config.yaml
dataset: "pen-drawn characters of a made-up script with 800 signs"
encoder_widths: [80, 160, 320]
fusion: "prefix"
fusion_encoder_parallel_block: true
fusion_encoder_inner_norm: false
fusion_encoder_positions: "learned"
init: "orthogonal"
lr: 0.0025
shampoo_beta: 0.999
eps: 1e-08
one_sided: false
steps: 21800
epochs: 21.2
final_lr_fraction: 0
warmup_steps: 650
Rows from block 5 of the image encoder of a small model that answers yes/no questions on an image's attributes, named by matrix and row number. Rows with one number belong to one channel. Each number is 128 + 32 x the weight over its row's rms, rounded and kept within 0 to 255. All counts start at 0.
After each channel's rows are labels from the 100 images, of 14848, where the channel reaches its highest value: "top examples" is what is common among them. Only what is clearly more common there than usual is listed. The data: pen-drawn characters of a made-up script with 800 signs.
# c3: 3x3 conv (encoder.blocks.5.c3.weight, 160x160x3x3, each kernel summed), inputs 0-79
# c1: pointwise conv (encoder.blocks.5.c1.weight, 160x160x1x1), inputs 0-79

c3.70 [109 146 133 120 255 149 151 123  83 142 110 116 150 139 140  94 127 196  99 135  99 115 128 107 124 133 131 132 163  88 114 139 125 150 116 118  77 180 142 100 132 115 154 142 131 110 130 172 119 106 114 115 126 121 138 237  84 142 120 100 113 180 119 129 159  94 152 156  69 189 254 152 159 127 182 136 191 101 170 128]
c1.70 [129 135 129  82 255 137 173 128  53 124 135 143 134 125 148 123 132 162 123 162 117 126 115  99 131  90 113 121 142 115 105 139 121 169 103 115 104 185 110 138 111 122 156 119 153 101 102 172 102 128 128 133 107 138 129 214  52 127 119 120 127 149 120 126 127  91 165 122  63 161  23 126 188  92 158 133 181 124 161 103]
top examples: thin pen

c3.20 [144 123 122 140 102  94 140 145  77  64 162 170 113 115 175  93 143 108 113 220 122 133 160 137 147 170  96 135 112 152 172 133 160 154 121 134 115 124 204 149 150 149 129 170 115 115 134 169 148 120 128 168 109  75 103 136 141 165 146 121 111 109 113 185 157 148 124 133  91 169  63 129  73 106 174 119  86 130 132 174]
c1.20 [161 134 111 135 102 104 149 154  60  83 152 143  82 117 157 102 108 101 108 190   0 128 146 170 128 161 107 141 132 120 170  92 129 175 131  86 132 145 188 162 131 160 148 198  94 152 147 153 145  87 120 162 105 127 120 135 118 153 143 120 115 117 129 169 174 138 126 134  78 145  56 122  79 148 147 111  79 135  95 144]
top examples: four strokes

c3.67 [114 169 125 111 139 143  63 122  78 125 126 126 141 131 120  79 125  91 174  98 140  96 118 103 135  59 156 234  95 127 180 131 127  63 148 129 134  81  70 112 115 104 120 126 180  91 137 106 107  78 120 168 110 148 140 126  89 115  96  94 147 120 123 144 119  93 137 135 124  98 168  78 148 108 131 130  74 163 107 155]
c1.67 [ 97 166 133  72 149 156 122 126  95 134 119 139 106 169 134  87 114 110  94 123 112  89 129 116 153 121 132 223  97 112 172 134 125  88 121 152 123  83  84 119 155 107 147 124 163 103  90  77  93  78 146 130 145 178 100 129  79 111 156 102 131 115 126 126 126 108 101   2 127 139 155  88 152 115 134  84  80 126 128 155]
top examples: thin pen

c3.30 [186 102 107  79  92 120 142 151 204 153 110 140 142 128  83 144 106 147 105 131 115 135 106  48 133  97 125 116  66  85  87 124 113  72 137 142 140 107 123 178 130  98 148 145 144 103 199 146 100 135 136 120  48 184 107 162 117 127 187  79 104 101 147  69  92 125 109  86 152 150 167 166  99 109 191 211  96 123 109 158]
c1.30 [126 107 122 115 123 163 156 156 152 111 104 182 132 156 105 153 132 143 161  89 103 120 110 101 126  92 149  98  69 109   0 131 165  90 118 110 141  77  86 160 142  59 127  89 138 100 156 121 141 138 142 118  81 139 150 128 136 201 165 110 148 101 126  70 131  90 118 154 135 162 172 189 116  76 170 156 125 100 121 135]
top examples: thin pen

c3.157 [129 127 107  98 163  72 112 163 146 144 149  82  75 112 116 106 115 107 179 113 120  90 140 108 141 144 164 124 113 117 109 135 167 117  56 209  97 119  81 133 136 121 105 158 153 172  97 153 130 146 142 113 133 115 152 124 114 117 161 148 133  96 161 156 169 125 134 120 190  85 118 137  73  82  58  96 115 155  55 169]
c1.157 [166 107  93  76 115  82  95 130 183 124 113  96 120  85 120 125 132  93 178 132 140  97 148 101 134 123 139 134 151 121 114 115 122 131  88 191 157  83  96 113  93 121 114 136 188 131  64 153 110 108 149 118  84 131 183  95 121 153 104 130 145 126 178 118 128 103  98 124 122 112 114  82 143  84  78 170 113 119 116 114]
top examples: thin pen

c3.29 [125 147 161  86  89  92  99 121 142 135 149 139  61  87 127  69  60 134 115 100 117 136 168  70 130 174  89 121 116 127 106 100 142 112  83 177 149 135 135  98 135 146 175 149  99 153 129 114 125 140 127  86 106 155 150 159  89  99  75 142 168  97 101 152  92 145 131 183  96 199 118 130 153 115  75 116 166 195 164 144]
c1.29 [133 149 113  93  76 144  92 108 141 124 147 155 127  80 127  72  76  90  93  93  92  80 158  97 115 186 130 126 109   0  99  83 168 100  76 156 161 133 117  96 157 149 142 147 101 125 143 145 124 127 151 121 105 144 156 185  93 102  58 119 126 138 119 113  80 155 122 159  75 166 124 149 157 108 102 144 158 150 173 126]
top examples: thin pen

c3.57 [167 175 112 102 105  83 106 127  85 159 171 140 172  86 118 129 106 139 164 157 136 146 127 147 122 179 165 139 134 167  90  69 113  86 119 161 167 132 136 101 166 127 118 159  68 130 138  50 131 128  89 163 177 178  83 119 125  93  88 151 106 141  99 141 161 115 104 137  83 159  88 140 121 134  86 131  54  65 178 100]
c1.57 [176 142  92 121 115 105 120 109  96 109 155 108 143  60  80 148 100 135 173 146 138 140 162 122 112 163 140 137 131 130  73  78 147 119 111 156 142 142 109  92 144 156 132 101  58 129 159  92 101 131  83 165 142 125 148 107 149   0  92 110 109 137 137 143 132 112  98 174 101 142  98 141 119  91  77 134  71 145 167  95]
top examples: four strokes

c3.19 [104 109 100 133  73 196 147 136 119 165 110 139 162 137 201 151 154 137 102 112 163 119  72 137 162 103 161 122 101  98 157 142 112 136 137 113 131 128  90  83 118  72 154 103 120 182 130 111  80 109 222 161  99  90 151  98 104  91 116 124 137  89 192 170 138 152 171 120  87 143 114 118 101 119  80  97  50 128 118  98]
c1.19 [106 142 131 133  79 171 132 154 101 163 103 103 144 142 184 149 142 126 126   3 130  86 104 167 190  78 140 172  90 116 130 129 105 121 144 144 163 112  59 100 141 102 175 122 135 149 104  96  95  99 187 157  59 129 152 104  99  81 145 136 137  98 176 156 136 131 173 126 114 129 122 163 122  96 108  95  57  94 131 101]
top examples: four strokes

c3.125 [122  96 125 177 126 167 172 186 122 151 116 203 172 131 107 142 106 173  91 141 101 137 131 101 102 121 116 138 147 117 165 104  94 164 173 128 143 188 112  72 122 128 160  98 156  85 133 163  71  87  97 127  48 129  84 136 111 170 170  85 136 118 162 115 102  99 134 124 117 135 141 146 119 126 128 116 129 153 168 138]
c1.125 [114 133 133 105 142 208 152 162 153 146 136 197 184 168 128 136 104 160 208 177 127 183 145 129 116 153 149 117 147  89 169 140 130 167 135  98 110 182 153  92 147 129 121 154 118  99 127 168  94 101 103 127  92  85 126 156 119 173 179 122 108  93 118 122  79 154 122 136 150 140 144 148 128 157 113 121 109 154 166  92]
top examples: thin pen

c3.145 [100 140 182 141 115  99  64 119 108 155 160 120 137 129 166 131 107 122 152 144  88 153 104 102 116 122 109  70 147 124 100 118 124 124 132  87 134 111 106 148  96 108 116 170 127 104 121 145 137 110 162 125 147 182 159 115 110 110 106  88 141  46 147 125 162  86 162 130 136 144 175 114 151  98 102  60 159 106 125 125]
c1.145 [ 98 132 177 139 126 118  43 125  93 161 149 116 187 130 205 138 110 110 129 136 100 147 119  95 134 114 146 120 180 117 106 128  98 126 120  98 136  69 160 182 112 144 139 144 127 170  95 179 148  97 165 142 159 157 127 121 117 121 119  98 108  44 136 143 138  95 187 135 171 136 159 123 127  85 122 104 175 104 132 144]
top examples: thick pen

c3.76 [131 159 157 101 132 143  98 155  87  66 104 144 150 122 179 138 102 202 150 151 127 193  72 165 160 125  75 137 133 155  92 164 128 120  83 120 126  93 123 124 125 101 114 124 102 129  76 179 115 103  84 157 113  93 109 145  81 107 183  87 146 119 113 136 113 114 113 123 160 161 186  98 121 150 169  95 216 110 127 102]
c1.76 [117 146 164  90 172 200  93 158  85  80 118 129  90 120 158 161  98 203 155 161 156 145  93 135 132 113  91 120 128 128 107 132 155 133 113 148  98 138 133 172 117 117  86 104  92 162  70 154 104 136  75 139 160  78 120 170  86 114 127 109 145 109 112 136 143 121 156 131 143 193 161 116  99 131 138  99   4  99 124 105]
top examples: thick pen

c3.61 [121  49 143  95 143 116 121  73 129  85 124 106 100 158 141 115 157 137 102 141 115 225 154 138 149 127 173 119 118  96 128 164  97  99 168 121 135 171 125 152 113 123 176  72 152 113 114 162 173  91 125 127  83 146 123 102  77 149 131 183 173 180 115 196 109 143 136 131 163 186  89 123  66 137 141 129 170 185  48 141]
c1.61 [119  77 144 116 165 133 125  64 123  56 120  79 142 141 126 122 165 122 125 162  99 224 112 128 103  92 176 120 137 116 156 128 129  81 161 145  84 133 142 145 106 117 153 163 205 111 153 144 145 110 117 119  91 119 123  83  54 119 109 158 167  34  96 132 157 161 153 155 175 181 119  86  33 118 119 126 112 139  64 136]
top examples: thick pen

c3.92 [157  87 152 120 179  93  91 116  40  96 138  78 164 132 104 180 120 127 170 104 100 101 136  87 114 111 130 119 108 103  96 120 148 135  79  89 117 190 120 147 139 102 167  79  62 108  87 107 111 143 133 138 157 122  95 137 117 139  99 147 185 136 100 145 124 102 167 157 101 126 119 124 177  96 100 121 158 151  94 174]
c1.92 [147 130 136 150 133 158 117 108  24 151 123  89 171 154  90 149 126 157 201  82 112 140 118 132 113 105 134 138 132 105 154 132 106 115  77 115 127 180 102 141 118 138 144  79 102 113 112 127 104 132 111 122 116 130 150 117 118 115 137 139 161 140 106 125 135 128 124 131 136 145 146  90 136 127 141  96 134 124 110 123]
top examples: thin pen

c3.123 [106 142 136  84 136 126 120 133 130 127 161 134 108 124  97 131 101 102 129  84 182 137 112 172 134 114 166  46 130  98 101 168 118 144 127 105 109 114  51 132 123 149 110 136  77  99 170 194 188 157 129  68 186 143 134 131 126 105 140 148  70 131 125 135  73 146 148  67 163 100 167  89 128 128 140 109 100 113 102 123]
c1.123 [129 118 144  99 116 105 107 134 145 134 171 137 122 116  81 111 128 139 101 101 200 110 150 181 140 153 141  49 138  90 145 139 109 151 141 122 152 144  92 121 102 119 198 183  97 128 150 197 202 148 126  89 191 152 102  90 135 153 134 110  83 116 145 133  95 139 138  72 127 111 191  94 133 100 133 148 113  80 103 135]
top examples: four strokes

c3.146 [145 114 148 132  63 167  81 139  76  82 123 114 161  89  97 102 113 113 105 109  88  62 123 126 128  96 127 159  94 150  53  56  89 130  98 138  99 131 148 134 116  99 174 137 112  90 118 112 158  92 139 144 133 152 125 114  97 171  99 215 128 161 160 173 120  57 132 114 153 166 133  82 142 111 157 184 126 148 114 107]
c1.146 [ 80 100 134  97  66 145 112 106  94 117 108 168 131  80  68 103 113 107  98  77  97  61 138  82 146  97 122 129  98 170  70  78 107 132 107 126 128 152 146 119 113 126 126 140  91 109 140 118 115  66 145 109 135 178 136 118 111 145 155 209 108 158 137 168  93 117  84 134 125 157 120  66 105 116 116 128 106 156 122 106]
top examples: four strokes

c3.153 [136 104 138 175 149 102  33 111 104  88 121 122 134 177 176 145 143 118  80  99  85  81 149 136 174 133 177 163 150 129 104 116  68 128 128 142 109 140 156 124 144 127  67 186  83 153 170 119 185 174 114 151 141 143 123 137 115 113  86 112 156 140 146 116 129 159 164  75  98 110 138 129 159 120 121 189 156  90 124 163]
c1.153 [111  86 115 156 159 111  95 141 110  82 131 138 159 171 155 113 141 163 105  93  89 128 133 156 185 131 180 155 146 107  98 147  62 152 108 163 140 110 186 168 143 123  95 173  61 139 140 120 174 124 129 164 147 117 134 129 146 113 137 130 129 129 155 116 156 139 204  65  97  62 154 117 137 114 130 158 146 114 112 135]
top examples: thick pen

c3.50 [100 140 132 105 156 149 104 137 106 147 129 156 148 154 195  87 120  84  85 154 123 151 134 104 114 130 133 172  59 131 133  86 106 115 123 119 193 113 160 135  99 107  95 153 105 242 133 139 132 112 224  98 149 131 168 178 156 149 138 119  56 100 233  80 155 126 134 139 161 103 124 157 167 115 142  54 101  84 114 120]
c1.50 [110 133 114 144 129 141 100 159  98 194 106  92  96 147 230  94 108  81  93 190 142 131 146 121 174 120 152 128  93 144 121 115 128 124 119 138 168  71 146 149 120 120  98 194 116 227 104 121 165 111   0 111 120 125 166 170 154 108 120 122  76 115 184  99 142 115 155 137 150 142 127 149 131 132 125  68 125  88 117 129]
top examples: thick pen

c3.109 [ 86 152 186 116 160  94 145 122  95 129 116  94  80 100 111 128  75 137 150 102 149 208 145 166 135 154 108 121  81 107 143 148 135 177  58 150 121 135 116 128 145 127 111 133 114  88  96 151 127 112  85 111  80 116 140 140 140 125 204 108 147 161 118 164 115 145 110 153  72 143 104 155 127 181 166  95 137 156 132  87]
c1.109 [ 99  88 155  97 128 141 121 127 127  67 108  87 122 102  59 139  77 118 181 116 159 143 136 125 109 123  94 131  99 129 111 136 101 165 112 171 131 115 113 147 130 155 119 140 110  87 107 137 124 138 107 103 116 136 114 139 162 134 173 112 109 137 122 141 117 125 126 127 139 159 109 141  96 144 166 111 143 163 126  71]
top examples: four strokes